Rows from block 2 of a small image embedding model, named by matrix and row number. Rows with one number belong to one neuron. Each number is 500 + 40 x the weight over its row's rms, rounded and kept within 0 to 999. All counts start at 0. Numbers have three digits each.
After each neuron's rows are labels from the 100 images, of 14976, where the neuron reaches its highest value: "responds to" is what is common among them; "peak at" is the part of the image that holds the peak. Only what is clearly more common there than usual is listed. The data: gratings and oriented noise at many angles and scales. In brackets: how many of the 100.
# fc1: MLP up (model.blocks.2.mlp.fc1.weight, 768x192), inputs 0-191
# fc2: MLP down (model.blocks.2.mlp.fc2.weight, 192x768, transposed), outputs 0-191

fc1.578:441489469512553519481553499550505485480519535484516568539566458589445519518506501534488563514458514464488467518433458520528489446505554542579467507500491506482466445488545497470504511539440589540434478459510472501547533485530507534540531469423474474409462553521441443612491483462436482477420535523532500486527487473464476492457573511383510422520532469467453536558510476524472478534548555585528600421544529472437478534441521468533532513486485518554513526464454475470502517525488471462521508515564404437558538469493448517503500495499491515569520512469520536475486500501497500510
fc2.578:585486446528514463535508563544568468528524530488495464548459500487479522516474468520503507477309434511493521520528502465541478511414456479403443445531488465545467505447475514527515488525475492455539511522512526536467498566523423442528509611508560507564467592456480465472471477494516582515540533516482513512457529469528519597499456480516494526536475453520439599498501523507471480527486529484498526555496534508556581498522508466513473420530530528487491503471512483522506432474459521475500527516479525530589491489507541504464444485495469503450437545465484434444492497467492446552
responds to: sawtooth grating (44); stripes at 165 degrees (28)
peak at: centre (38)

fc1.295:420552410472505542483470461445395470534530480460465525432557502527460474499548482456471575568466522493438473491471464556444491487501611478573551520485526491522421494538546466573515518510471532576484537460534533471472528472540542505460501467451503468477448505437474460561557498469473490472488386520510460500534451465469461539463561566475600448490499503481499484522521510518546477494587516554515486441516491520469472478524464437436548470433499507535489524498528513508569481507531496531512496512547496474479515580478504514476484520511531500520575435474548524459493510525413567514
fc2.295:525470413541478519552539492474571482481509506560476495472462533453548501469436570507578467451433426521495499497509505505509497519557474514517509470517469502439586540458499476470491501497566457518541507542452467524480553475518510475528454573492459538491586496535522543461412543566535451568529583489507472469457496540530481468539438490570482490491428513527462688518504529511464529523489430512479518495481488452483542525512527549500464540567494452468523498507476551544416532492480515548463473466423490536478459406501496492491531490487470520520423517513452521514471481508531444507
responds to: low contrast (100); sawtooth grating (37); stripes at 45 degrees (26)
peak at: centre (53)

fc1.522:450556521482493516476539482477497528509465510540541512524507470569495507428493534495494552472500493493518451486418508498449446540493519500481509528484508555512506481477554514503565475491522557519494443464505541491516533488472476540506535452488492494451516468598497475617558523498519466464503492509595475501522417459502564373460509561494494511539564491437513489510557499483507479517523524587520566425533415447490442512389499513485495462490494486539506458527497443453519590530437510497519478550507457417554523468517437478615431610494491517510506476484457544473487458493485527531
fc2.522:472470606505561450487546498500486489470503526507484502503481467417524504520527532557546489459469415473538531507485527468506484469345439521518488553437540494464562525497490485437475435472505534451466530530462488499521668533493518514506543498510543512499516498519490514531461508586501433512498545486449519448454546478520516427526538492494468513515434502509444464532492531480489430466449517436512526532441549520548467558512527514500442483505490437487500503490471503496493504501488445489500471476472456536505519440497509439435515428572484598571453495417546465496421489557510515484
responds to: windowed patch (82); coloured (78); very coarse (59)
peak at: top left (26)

fc1.50:524458453520468510487447505531514544471477530512484490511464532448512544508523510542599420491488469572555451481509527432499524548543470506499511456498455500504542430502496556564411565505512477499519450473526554481437536481536498474550447504447542559556449537475569509491506460505451460504433545451467463487503427500478472466513508573499410458433535542497492520506480405492505532501490499602474511451435494457488491551494434518498550515574507489420545553423586566508487524485496502537537416529541467489506488502503484538492436512509512526611509532486543526505548484537553489447
fc2.50:467454557519483531489542548435568393503558478496530551519602515548431465471499503469486500484600436513556487524517398487511490507542530464513539514483468456515529496513491448523489506511481440467476448482512469460582403537451441525453479454455458515481501568459463422528558484521555428484561515512521517542432533528436534521491504502495530546482427512495497462483553499452514481493496444512466555484533420489474511520501575533452451575508524497487445509476480498470503528448539423438499453546471491483545539532598498525462546475488504499562472517540461457486490444453480534501
responds to: noisy (66); square grating (58)
peak at: bottom left (25)

fc1.726:526519520470495428466519468385452473466488504415546440402489489466510551613522446542419513508564436456523418529528483469504431492478488593545488538459493499439464540478503501491449522462529525594540483490458549529490474464473521498529463487534503449449508562545543468487497536498449463478539545552459567491548517427494454439580529545527535504524509438452517529461453531476537484512471444516521526422486516509534425542512496504551463513452449486438441500449551553466474477563456496517442480520510455501522494458519534514460466519490487517487504516543473485505519486548574539499
fc2.726:494506643454534510472505465499522505526558506468458483506540514505525451492511528432514537581406439504570467481484419495476502537484499496507556494483460463499562536535476397483446493554470530461430529617495573508453531495502491530568540497575514516487476542515482503553491482521518469454503521437450494501519513477510509545458543490498539459443557502525477583562564487540560553478494483433508540510598478520472454520442511471557435500497505472482501497512522467543466498484508505478461499516501510485500514514501487515479594544572507527487532505501426462574449382554519533499
responds to: very coarse (63); sawtooth grating (58); stripes at 135 degrees (27)
peak at: bottom left (28)

fc1.41:474530433455552518477468496547484447564482516547459505500579499491438484399527472549493563501478537487526441444515503601533465460545612513534527546456520532532478566511544492452550569511514536595459494458540546480423575485489491455445526494570429503427480502497516431514430543507497549469436449482477513508525444494456498475427522527454554476537528537491483518438499560520542528477470471541511514474564433455502491500460527503489500502430470540454547508497544451501539484532486536472504508530589511438448490525513506521535480538499427488449535479471506467501497467564437532507
fc2.41:547482444488562467494542505495564483465470505478457493523448507479524474526444546518528462480411400520499578525501511470472546495484440458460444468533473471468489495450468489507526478484508449524560498575477476509507464540511521475544459589512514510569539523485489562498481529516547482542528514498504550473445551486541509532546468410552511572517461442527381705529539488467443476505478530474487472545499541451508588517541477497523467513526546493522458501482486541506474467443470534552484482466420512536510498445477568462500551492502544513470457533502498505487470519463568485502
responds to: coloured (100); low contrast (62)
peak at: centre (42)

fc1.33:468549510526494495501442442480533486464530523557504524470523484456522478461523526483475476472488500520488432456492490521479471453473537522539473450521514440510475434548464438528525517458542490437497503536401490505522519489494525470509518452522493515461570511571524522444510541500477482499605554584443599419495458451468460494429515464503450577518533513466517456420484636471569507555511510540446510456594497563472428480551512488472594529478453462525469447462530441495524471510536481512498482535449427531518485511483472477473492578554544557495548516476534541529460483498543527530
fc2.33:471467505435542526518512462526490533487504517441559510485521479504582489489501413490551562525460439448478492519496507522410481535426442522482499489445439473481505579513494462472480423515484511475491498555572456540497552507533450513497481496584523520517472521511483458522519471537439485559488530496530482553441511499500536525527517459482525470392527564547494610548503459537517485473530531435502453549475443431574541496461481550521438549562508542477561537471503524454491555561524542509437486407544539493447478494534533509567464457529508523500481498534485418478466485616470508497
responds to: sawtooth grating (100); stripes at 135 degrees (34); stripes at 150 degrees (33)
peak at: centre (33)

fc1.576:490556502479499476477454443467469573526549550551573563456480605497516475485464509541447617453511495500503547439516545541467497540514508468546485510434470544505507453485486538497473488446562487485530517492454552533501467446445578520467480480457481510504513545634505468515498466465505440466629532528455538491505537481540509520482525463433548581502512499485524443455432516484527482549567542489483591507533538511498492450534430498484526464487486531540437469456469403438490495555463430483548462483489502495507522461514477505483477517465499542483558516523505550519479536504548570524
fc2.576:508525484500557519504506485466482462477467490483495437511479490441527483488534473464498496477411360503541525520444493541458534559419493533452487499511514477468504494471486489535472459525484556446507526554552434501504593492540542496541455519535479504518503517487544473558517461515442533504444491467482497450480475471503552435490499556560483361509495597540477570557474487509529497461461509442479497532566545498541460573506549488522479513535569497469512477504502550539474429546494564492424541485481481450434503477462514467478557535563528600524563517478520466480447447582468507439
responds to: windowed patch (58); very coarse (57)
peak at: middle left (37)

fc1.339:449508483428523515514526484473493506496495488522642472485516491572558555435509544537499473550512558473439514508536469558563474448481438477471474561484494548439571483503489477507561412547464464507505460492571504536574489486439480533520522416498475523579544552554508560466497489489444515515538499497473476506539506508544500525555478471477573567507523477505564454563501497497489490435451519416533497575469505505546545517475533434484471442455488475510561439517491416499508426543435492498478488560512446475566538521546543454486550537481512478467480465557447501531517511528447547478
fc2.339:487498461438517444481481465556422538469525469520451557496568506511489552507503537534515449531437416508526514474495581446495473443439514499480502475488486514471436523464494565444436541464494505489556504601490482477418608464507504449572492541531506504558562449544529487521581432553493510503463483570467500489464460450550496457455519467540443434481526521525500552447439525484508489494457474430449465465520548571472444476465471472542502499506523479477486506486503469478498525518511466547494483458488553515463470417439520440482497512568469590505576533463496492535408517520453477475
responds to: very fine (48); sawtooth grating (36)
peak at: centre (51)

fc1.234:518524568500538505593507543539455442464486546396477506442566594460494493462499511499498494533554515565492545508493560513498517484425575483493508488488569486551441555508462489528527464435478462489420534516513548480474494478542465476494487557542453499560444507453450477485519482510500586464547430496475536464491554498472474524539484511522565545472489507476457492551523507461538440573565515479482483534490535428510538410587554459462488489518511461478426503476451482552483489414512429481497451458421425529494522493499523451517445514463494546402515499499516524509458511455457529514
fc2.234:496528343564479466493465521554470497502610507536450494481439510469590471540469530490498492487581549494506496523563545556490505435596459460437414527483460488521450556580501564493456498461531510546516489481513463507505538507547503534497528529477516506528491451526484524466513437464475465501451508544472517487469518527530462483532505537525479535470510395495609488446506491451444501479492519583521517530423502528481500560580494496446554526475448498510506483497429458539516489541471476579413456497554462531481517501516450532579458551505488496520456504513549463507514517494527477483
responds to: very fine (89); sawtooth grating (47); stripes at 90 degrees (26)
peak at: centre (59)

fc1.269:506577507588447567545525505544488513443514483491492527462492510535531478542433470435524529509538530436478579478414450481528511490563492515521496501540459505466457525456523524498529565543530460490448493463417466464499513487540597488516543434543473543485531474479474488529553460473424518520493529525467455485496466472535469531519548520417504483506488466546512533571514534530472577549571457527443500477620558498420491470475482436531464564550447523520556513509444440479481530490566502570435464479472439508499534506490465487519472542488547473453509536535468499470466537548545457415
fc2.269:538501503495493485433525491461544560510588526503537500532427516470492488511487518547466478446614367454433489502485465458509515527493429489463503523556513420513507568446457507478565465470564506473512473538483486537498486451518465473531464506533580481519561492538496562488525492582520533511553532425419520511471502523467470518578428453552446569439515470480537545496515477446493492471476495440538501550455546568503561480491551546546463514510510459487487508450491506539485468471502516522495471444468498512548457465491600479555517548578476591491490543505521541477448459493554494521
responds to: sawtooth grating (54); very fine (54); stripes at 30 degrees (39)
peak at: centre (33)

fc1.214:471475490488495481558513563515523453466498560475401547480552515467516526484502440512528435522555472535518556464534505490496577479456489536505523504432516478473496460523514500451450544514456465494528516467468495459484493407536477412472487506459571473500492505488501532510513486490492505535395464563549454485480500506390507487446492504501393442455519587479449532502496509479586512518535538459500459492527495481498533495571404493509450417583536475437488518512478501564478551483561461549499522477518490493512535531414505416565526446479556388481501459482519477503524489428531507521
fc2.214:541471451566550447471525541505491461461518509485509493464452541531517513474485491541490449469602457427503498453495429507515536496572453500562515479530477476488513513482512503552448504511491515501497465496484478455530389472464433465498545469394442489524506505503529540489495464495473570497516501498477541565535531579497490510448474541549518522515522457459529451558524526431490558517508456551554480521489448506438479534501553574434448538430461474476398454470474445489498451502486437500470459608511551470526500628459454562454505480491479514509514489433505583507486538466525538472
responds to: very fine (47); dashes (40)
peak at: centre (70)

fc1.640:440556430476514528541489513495398542513537466450513498481572494529424516486556452498473596549481501465467503469469486518461507491527569497525507516507538467511380433543501504550548508467430564565456497497516565467511499509540562526503479495512494450534450515449448457554548460463468457480520379489489483509489502436453436555431590505483533528474522521474482514494533484487577463489578547572500447450547510524464522444518528443491533463454514501501483521478516459487555438507503505456516463493577512522483527555533540519505522486531494505485611431472538508476536482520446531538
fc2.640:548485370533491525533519482477610451465444545584501490460447568494551537477454537487552442463395525536470500499520485507522501522591468513510534474495449542470573545479535482488455556495560459529533563488484454519489549468522512449513507532505466531479554494505531478474438513508532502573505603519488490450496498510504461485559448511530448459486428474530496639504495495529470508537472385475491536481474463497497511569545516570509468531547467491421560528512491533552425501511515520525462505488450483501496441458500452469506502499456460453506453479493467490503560517507493447498
responds to: low contrast (100); windowed patch (41); stripes at 135 degrees (25)
peak at: centre (47)

fc1.649:487536484487477585444558431514449444496456495468415479442457545552486490449436549501505550478556519489428512461459474517529528485539505480567484464605444419448500489489475465492510539524463452503472549501511459467478489506571544462601463471469485421514541551486495465560504454451465489524456505500490448525500496483486472546434548500511514464504525489530513492542508511542464530538568521499475504484533539499387538512498502447549545515502482547521444486462496490544431507469516579526475533449489543508550533446435603534520556542498573466536569501574522514436504506545535453502
fc2.649:606476543494515443487484525538545498477478546508494485555482487457488482547462513584493499482603463494438528548531478465531498477468418474442503464536509446545501523475455487485529466487517487462519476558499518538480342492518450484495480576526539463556449612445501507464505487505514534443509525506432542483482523494479523605539482422525506541532510471502494436510486488496473503516459536439477502553462554510529633523529490524509447475496558521477504525442524461513478355442514482516516511535490505543554502486511581462484439507484521468495481557515486499479504509461536466522
responds to: coloured (100)
peak at: centre (38)

fc1.707:393567489479452539521491499472465546494513479512539495454488495514557500479520524392509490541478548516495493534454507472397490586517561459517584516505497490538514471487525528560528512471517503524516413484482528478550515437508514558506491474517487496490487437543520454558596554490466462466550453539572443518589431495489507404493480577517508523505528517450497499537538460556533476494533556529506518450540448489438426466458466498475460520467493478457497471551514511494495562523466483576527464531476447476437490544529493531545469607489481492511532458507467581500489495478408567550
fc2.707:478471524550541486482543487490475531471568493553511516481492454472535439530509534524541494526473424486469537567496478380441505487435468547459460536444529511509526606525475443467512454493515482488520483532423451511495540488434510559450487538518551506484537491565499556496488526621489476477500551483459496467491543525530456433535477490537502489462401544501426602502506522536449453464463494496496542524469535453542494470476530561473481499536523387468540508479461470527461525522495442530483491527428478495503499499523502477478534486570508622512467499458531433507425421547521489488
responds to: coloured (100); low contrast (98); windowed patch (41); very coarse (41)
peak at: centre (40)

fc1.118:457507533534405603485489481498477500530510481490502471465448494546550505466442513509495485475592521471494504513474526452500497580486478530487499458587437475528535495457519504502523450522486494439560484509438457531512484497503480514559493430404535501451568487546499458541540496483490507514499495532573396519528455523570486414468482588522489493506513499468541427499531477568480530561556537504534551459510444481440394489467507467512529452523477532536477469535541501479458590493415581542439504505487506481509518471487502569546522544471511478564466490579431522476497519474552430498
fc2.118:514498737515537464496550526520532478469480543515485475545513503451496456514463519526539516494665523496529523524538590530517537462412509464474482484470527465457474520472458461464538502497512478381503471532525513468501403465530527513473521557506487481538475543471462494463462521489509505504464492442506566494487529496439487554524516417507490519520516504537438340509459500481463500466480497459486491534512530498502570549544530495525474506498457519484507525496482473500493423470534478480523461482500510530515516512538564431500482475440501484484495532493536487496475530485540519501
responds to: very coarse (50); windowed patch (48); filtered noise (44)
peak at: centre (73)

fc1.715:443481453492556490481570509546485506511481516508520545540589458568441534448517503546503554527477519489473418452441453526529435482520548527540479509507490487500457408493531492471504497511455587555452502457564497514545541494541499499547514507421494441400434534487473442599509464443502490472459538510509511505530504476445514511433542528403506435522552495481458543504490492496496475538563543603541586410524527479440506541436525489521484484499492546501517529461477467491519457548490451443561524521562462461559555499485477505492489473501418485576515480483506526468483497463467487559
fc2.715:586506402532550453529525531523572480480500519468518493544422531466491520508491491509499492510354403457461549520515494469536469515465442481414446456545496441512473511450498502530539472509506508469573485568499503497480449514544429454515520609528530459554474588466479503499502478515528550500545538496434525460455531497497526571522481464529493548522500441487459599526509541481443490521477533492478519545466536495537593519507517471554468447525543510481487544451494469545456372486481499513504489484469497548559501506463518439472442491494496482464423542460484498475505496447515443520
responds to: sawtooth grating (60); stripes at 165 degrees (43); stripes at 150 degrees (26)
peak at: centre (32)

fc1.599:494587534522444560424471491529486519481455453526463516541495504567500518458514490456477522538537504482526535458495517502502480535474510459468507493510501486536447507527516540572582471472537536481542427511531524524474503478477483537496505483531479465534476515541507417528591543511504512439467438503603448531568415473504544457429489608536542511494551507422499456506534523487497498523487546533500489442527430445467443534435459517536572474457488491490500472576564402445495546461474519573508410536546513469476547513483472520607435550476525500483539439521490499479510467433496483511
fc2.599:477494662522532480495597478471510508479487548546513502495494501505532453530520542532514489438610546459509509530484558469498480445411496525537445553461528534404514544553501469457506477462548513463443503457448515508495540499523512515542555505494518533503514446568492537512451483517464448526544511467498568493469530488526466411550511537520399556542447465527504376583533494501484408450451476479532527495473496517540466555512534516483486496484452506493488451473482511471520474499471442494513464441492431468505498438546488483502487463484490542482477543422509440440514545551507555490
responds to: low contrast (100); coloured (87); windowed patch (70); very fine (41)
peak at: bottom left (29)

fc1.364:468519573471530516469516387530477534538535433536588535524523497545449509480475472519470538517465527519408510479546576521522466521461512491524471501489524517485512535502503454543522420478545508421532485479429540571514530470535528559472431442430459527539457486534488528444494539514426427493495528448516466496548498520514438494466508472436533496453460461536547504506509507501532507463445447505543587508490593426463573549538489439529502431483467494497542407498516512482520472488473433508532520511487478605540452506531543439465464482509562553463535485501491436529507468514474578480
fc2.364:541549523487533512500512482525423502484458509491518465453532515474488533480529503493519484458331434513534515483475559487529542510374452484485483475540468515460508529448420510510494508457479531501499521511513429463420636479506508504569523500479506553498544474531508518509508427597529564554484501527462514469531458459484534496479524494530505448477533516476494528436454483561469488478478534501501511501531550520482449432494489479514534484525524482439433549473525417565496514534476516528498554506505518525503455501417463445542523578584549534544591442488510500526437483577483528485
responds to: very coarse (80); windowed patch (58)
peak at: middle left (28); bottom left (27)

fc1.7:512540467539527535521455465475504556461508510448566538486566470566462497557520477430479524553468522489458493515396434470465493455534570497520534556475483494521469493500575544572519566525494508541436522455535448459559528463488552507417549487528468499525483530502461469591577464514404474448471526567532458473547459442498486514532505535475530475518552437475479564568532468481489472536484476484475558474555496487466491487458442466547489590497482500533482525493449530492531589501521451578522484516478397433502519558494434445540469541500544507518521518446488523474494507531451536493
fc2.7:545442455479535462525505502506569465515495531463472443547459590443467516489451507548461498463442412515515522512544516503491537507497464446449443463552519459492503509414486493508514437479511464492554525536530481468461516563510447466546461529539533477553523520474518534469443489517566544560543492424483562562430557486523510519498434441571513588527498457517445653495523512473466459497467512502522519575468492486547573544570502476523497490496511483519438491466500505523474468449419571469522496464469552531513455501479603490494490485515478488446480545486539495528429510456531490567
responds to: coloured (100); low contrast (79); windowed patch (53)
peak at: centre (60)

fc1.259:469487481445571539547478445539509506451500504512442519466497462533495481414533513478602491521540516532471576480475486498475490483474470430433532551482521523477511487524533476440504481439481510423598525468530502494433469422472477524516457460473529515456516520517494542556514426533455530497496489576430529510556554536456546534452465592521503539510409529510452537556516565550502500529423475407564530510470516499467516408466489533496456519450503473511447508490471497503524521469486448543506535552526541523540492512526533477534559461517535602502480478478507414508492442581466439479
fc2.259:535512455505532447535448520523493496524595472544502488446487438467485534486462577523419505523527453488516522469510497535558482487547512507459540502419459468491444573505441515527542479495460520510467471519528442467453573479467473525495514517499471462557549452462452513431513552438445462504490509517469516458529511489458452479467476488481476501460409435500504505477499596497470460545516484508499402491566528442470493469513409468482574442514436494496524471414457455492439559522495482525522507552460407443474510442532500523456397533517469491557477498480578577465515544530483456455
responds to: coloured (78); very fine (53); sine grating (41)
peak at: centre (53)

fc1.478:452584411513522517513443507518424517506552460467518533523571491519445521485580484481502596554445503435467498486478483518488470480523594517501489538473536500524369471540533487519592519494453572584488474474515595491507508505515556528486474507495496467495446521454438432550545471464467496470493378493483473471486471448451443528463587553448542520473551525452494509504515517500554474483567543544468460511534522499472485431470555445492501476449516483507535530514505424484560462524515486476520475499579483493532549564513486532496491508533529504513560454461526510469524466486447551526
fc2.478:555474408551495503531545485524621453462466532562518499482444546477566545502442553490573421446378497520479500519534461461540492498539468501501522485480436534463546526470550473480455551512560475506527539475449453528499536494523504492499518516488480536499540523510543506459435501525542510564489612529529483444491524500531489486556438522536438464481427489533474662516484510534456511529470433463503529474482471496524529570554515552511447530563446502458555522525488516520432521497513506525490510509419467519489459455489437463478478497449477493519416503472470503508527529520517452484
responds to: low contrast (100); windowed patch (44); kind: sawtooth grating (36); stripes at 135 degrees (32)
peak at: centre (63)

fc1.732:489477478495491512371493476468508530545552532501520511478508559517539499509540551506501544537457507497500594474491553460498531476449515516513542421499537480451491551523496484559526451497578529416519527459506443495508502496476525516452506439499537477458534472547511506457485478469455469489542569458550543465517548454490520487481544527515509568525522466560536478428489549553557483518530425530481557385525483532488449460468414465461518516447465561450399436485496455530525548503558446472536487469507466510548463428574493460450545541599528592453526523507510493531477468526501482503
fc2.732:502565529524484508510502496510428488491493502467498466476504468419486484490562522464483579546405421532535470498503474521474487458368431524520469508510464464490540540533449488517536484478486533513522488506484519475476602452504491530551460474535505566500559536477511454510448479527512508532499560477455515502499499515479481471447479491493498478426595604522442570528532451547488515514476526484483524543579546478510482497498499567527533509520565524502463548431520436559457516553478545500442532490514480503449443558496457530460477577569540569552574527520507506564391437525464502462
responds to: very coarse (77); windowed patch (67)
peak at: bottom left (44)

fc1.286:481474485506501552558412525523495505465600490509575575531590488449515500529563529480497487551487530458542434576490478530507436483479553536503510498424524580574482510511490533517461447535469520494463464453423527548490520437477524545465538477437499555448478519503405528432470520493455500504560482526458519489485460576480479471560531522408553487505492444469538541496499525525499525487530500550538469464415530497521441484440548493392473514495483498522599450496516483492542475541477479525479494543526408524488521519513425593442488494485454541549483469496513482472478476523480519486
fc2.286:460533376528478513469549485437510526547434490501503488466486540502524520543501446476491511500278471517567505467488446511525539556441490475508507473504503476460567477449487522486512508535492532542527505499514503504462607578487455487523498489533532502529552482468519513530525506554513481487549538466544486529456487515506510466480486489525487484475508490527419741445474473480514506541495527470519495524492536551453474505513528487544512511565495462487480556498502530529518551516519524478519512462503594538485467510476514502472511474493515485485481506493518505559441509503515487559
responds to: sawtooth grating (98); fine (47); stripes at 75 degrees (28)
peak at: middle right (33)

fc1.357:474485436515553484526453501453472529425582559514524560524571411532466497535540535535486543498435519472526433551467426522507498430459530534572464578446516500488456495499529488503494501518464606582445461469500498481548537462520542598457541510435487486450449580521488487542478491496428506444435509522549515458555469504485464530518590505404486469529516506456435558516463480536453480517556588508486527467508543517481459474451517518510478527495489515522544524478508508482539515513511441510516491535545403461542535503535443487455502510521539495583494504444541507468494513519463544465
fc2.357:533496374522521491485498534546550482502536520498495467532465517478515470516460499505501507471281473521563525502557510447488479518437459458438475473514476485493508496432458479494528481512512478526551514453485519541470546581506467478528517527523548521539477553466510483468461518480495531510537534485532512495452539503526490529500490496533510524533477469514394798457488500530472512513451534473486500564493504487505536517514488485497470471517503517494488506541502490500482477440498540501489501527486534534525506455486538528510516489463494491508483528514494454495486512488519486502
responds to: dashes (62); stripes at 75 degrees (58)
peak at: centre (50)

fc1.550:483450497468515472419495501474449498603495519494557467356467511429468476458469544478527499498462489476511475462463503439550481558521508531484460505513544486463535514504597496493487536451461508500557473511473528487535501580501465448521486442447514513507496554488556511489496485511467437542506481447497484490533564444552524573521479509518496498508566513467519499448483584508500473488561486335449543537513495513493516491424499532475513433428479465539510502519443502490511476540495486517405564485482408459557529492526498506440442483482430454500467458480512478479501496459442585452
fc2.550:520600556449544447497532472455426507489526431509454505466491479497509515420585527454456518543484487550514505503434506497539484449458486413478459479502523489478469518465481557461461490556503500526511492609501459491531536447482496427528480495530506467511500482483532510509501524576510499526472509527495543421489540462516469449505492482455487441442519524510443579526465522496562492505468477558454481432535558481518429489496485475569471496496561461515461472472490451532433553540512486546445492506510579531487503477412533406419503535534509589552531539457457489567373515480509486486
responds to: dashes (61); very fine (54)
peak at: centre (45)

fc1.89:471607521459489525422513525411422536534485559571548476460523433521490496503495558507534559469486504426437509473493456536490445540516512500488429562479495542451503532459488485524485524455486494521548468508503506596548474536497515459499531468487499513492497490509513568491409552488528548441527475497541508533527539482555543509531513596482520505484555536486519511479518541560540477532493502370512581539420532512477507497456495517512474532471461551511512497495461505509528534563423596540534497461416545453549545494577562476461501502479475492465480494532470447443529511455422530459
fc2.89:527529605483518499439545428531488495474473457401475576452474498549510548427550538492435495577406462501536484502491495516493510504454542422463519479493483505430532548424499462489492512517540488537538501574478462550514522539500493442537450468567545474514562520518519533526545521550490465508500521537493503468504515483505440445469528466480512402503505570558460552530524476571521510456492477505497470514514575551487467469504457531521533461458516464497532451542482414553501444554547488479478488484568541494515502547516521447524528502580439526508541486459429441488400466582523492536
responds to: low contrast (95); windowed patch (89)
peak at: centre (97)

fc1.193:435561510447490531466487478449498550546495501514551503442489489575532485474497510455477473508494520511522441448443502512438468549507535486492582531482496521516541458498544492572506497465528530520524423490551523478541531478476468529495530477492447499440553440552519480583555558511500483481533505510593466513576430514462536381493442551525495500520568479457488529542504466486538485509522515543534578428533399490462450508473438506507478505464487511453497457529527502469531608516452475544494463513480438433470500515542465498598444593487467493487537478517476594464480495474442532556
fc2.193:484435546494568478448542512498476519458531513553486512512483451444526463543510543549521512482497414487522525534533487475462533487430490516453482553466539496482560552491483446403487387433489525493455449538454515540480519529454487550498456515523529528505563474576556575479460549580512458483502568488469531448437550510472494472528492507522492511495426517510430586479479480489495460457438508418518512531448518474552487501492540535438440475493521396476487439465549540484458508527498453482488482506474462509473497464548530467472524473581557630508469497473558469506457471557551482515
responds to: very coarse (66); windowed patch (64)
peak at: bottom left (32)

fc1.643:488477486520522504586396511493480496449573526546561550528580477452514489511571518511478503544477516452546452582484484512508457462470562531544511534418498562544466503503501553487491464542448543540464475471451530534490533482479502569460541468415512521419425521485432507490458510487458543508503528492488508484498433585472452485526519517403484487517457486462506534501522491547506509510523551580510487464462540502507435433434536503419484532507491484528608496498538467493549475561513458522485524560541413487517509507511408531449506479515467537604475510503508464480481475555445550499
fc2.643:499533408508506514491541528454521529537475500474523484474484513481529513536488438476473495478239472510564513510481449494515523537449486461489535495513497481490603483436509552480541466525484493508542512451497497520484619570501471461503519517510542517517498488487523487484525504498511495501517520479535485537440502528511489495490485503501516504499506502545392763444468494511524521518463533493536482525495496511461504528513494458541499508539513466478476522539506552508473530490517535479535499491489565545499452505488535501497526465477490505463487531486510505514466507488493510513
responds to: sawtooth grating (89); very fine (46); stripes at 75 degrees (30)
peak at: middle right (30)

fc1.680:444536423502530531519442523547389519476573478445486558519567487505436537491578479472487569567475507424488516522461483511520447481503586503484495521454543491562404506537533457509595454503473572576483477460494560492479514494489533540459508498485512476475432517492426481521582505474475485457528399515475476497492465522449478515492553594453570531491533529435493499484519506497554495476592536518506468512529546483471450451449550447469482471490502473510554498531481440502555454527547472466546481515577480505502565529509487550526487485527494510520536453457517542468498468487443579520
fc2.680:536442436565490514508550467504593469465457548560537506487451520470568522514463551503544437442375498518506489520522460450546516501530454493500524498478443540445591521455529450477481535516568499522525544489446443545522562488509478471501501527508521537491584503521542517459454499558544480561511561532510502455479513531547493474572440503543453462491456476541472657495472515515448524502459431462489532486448487557510510540552508565528443530566446499458537529526468508542461515500528499545500519520424459526476455460487453448472461502474472515553399516473487492511523517512534468486
responds to: low contrast (99); very fine (60); stripes at 45 degrees (40); kind: sawtooth grating (39)
peak at: centre (40)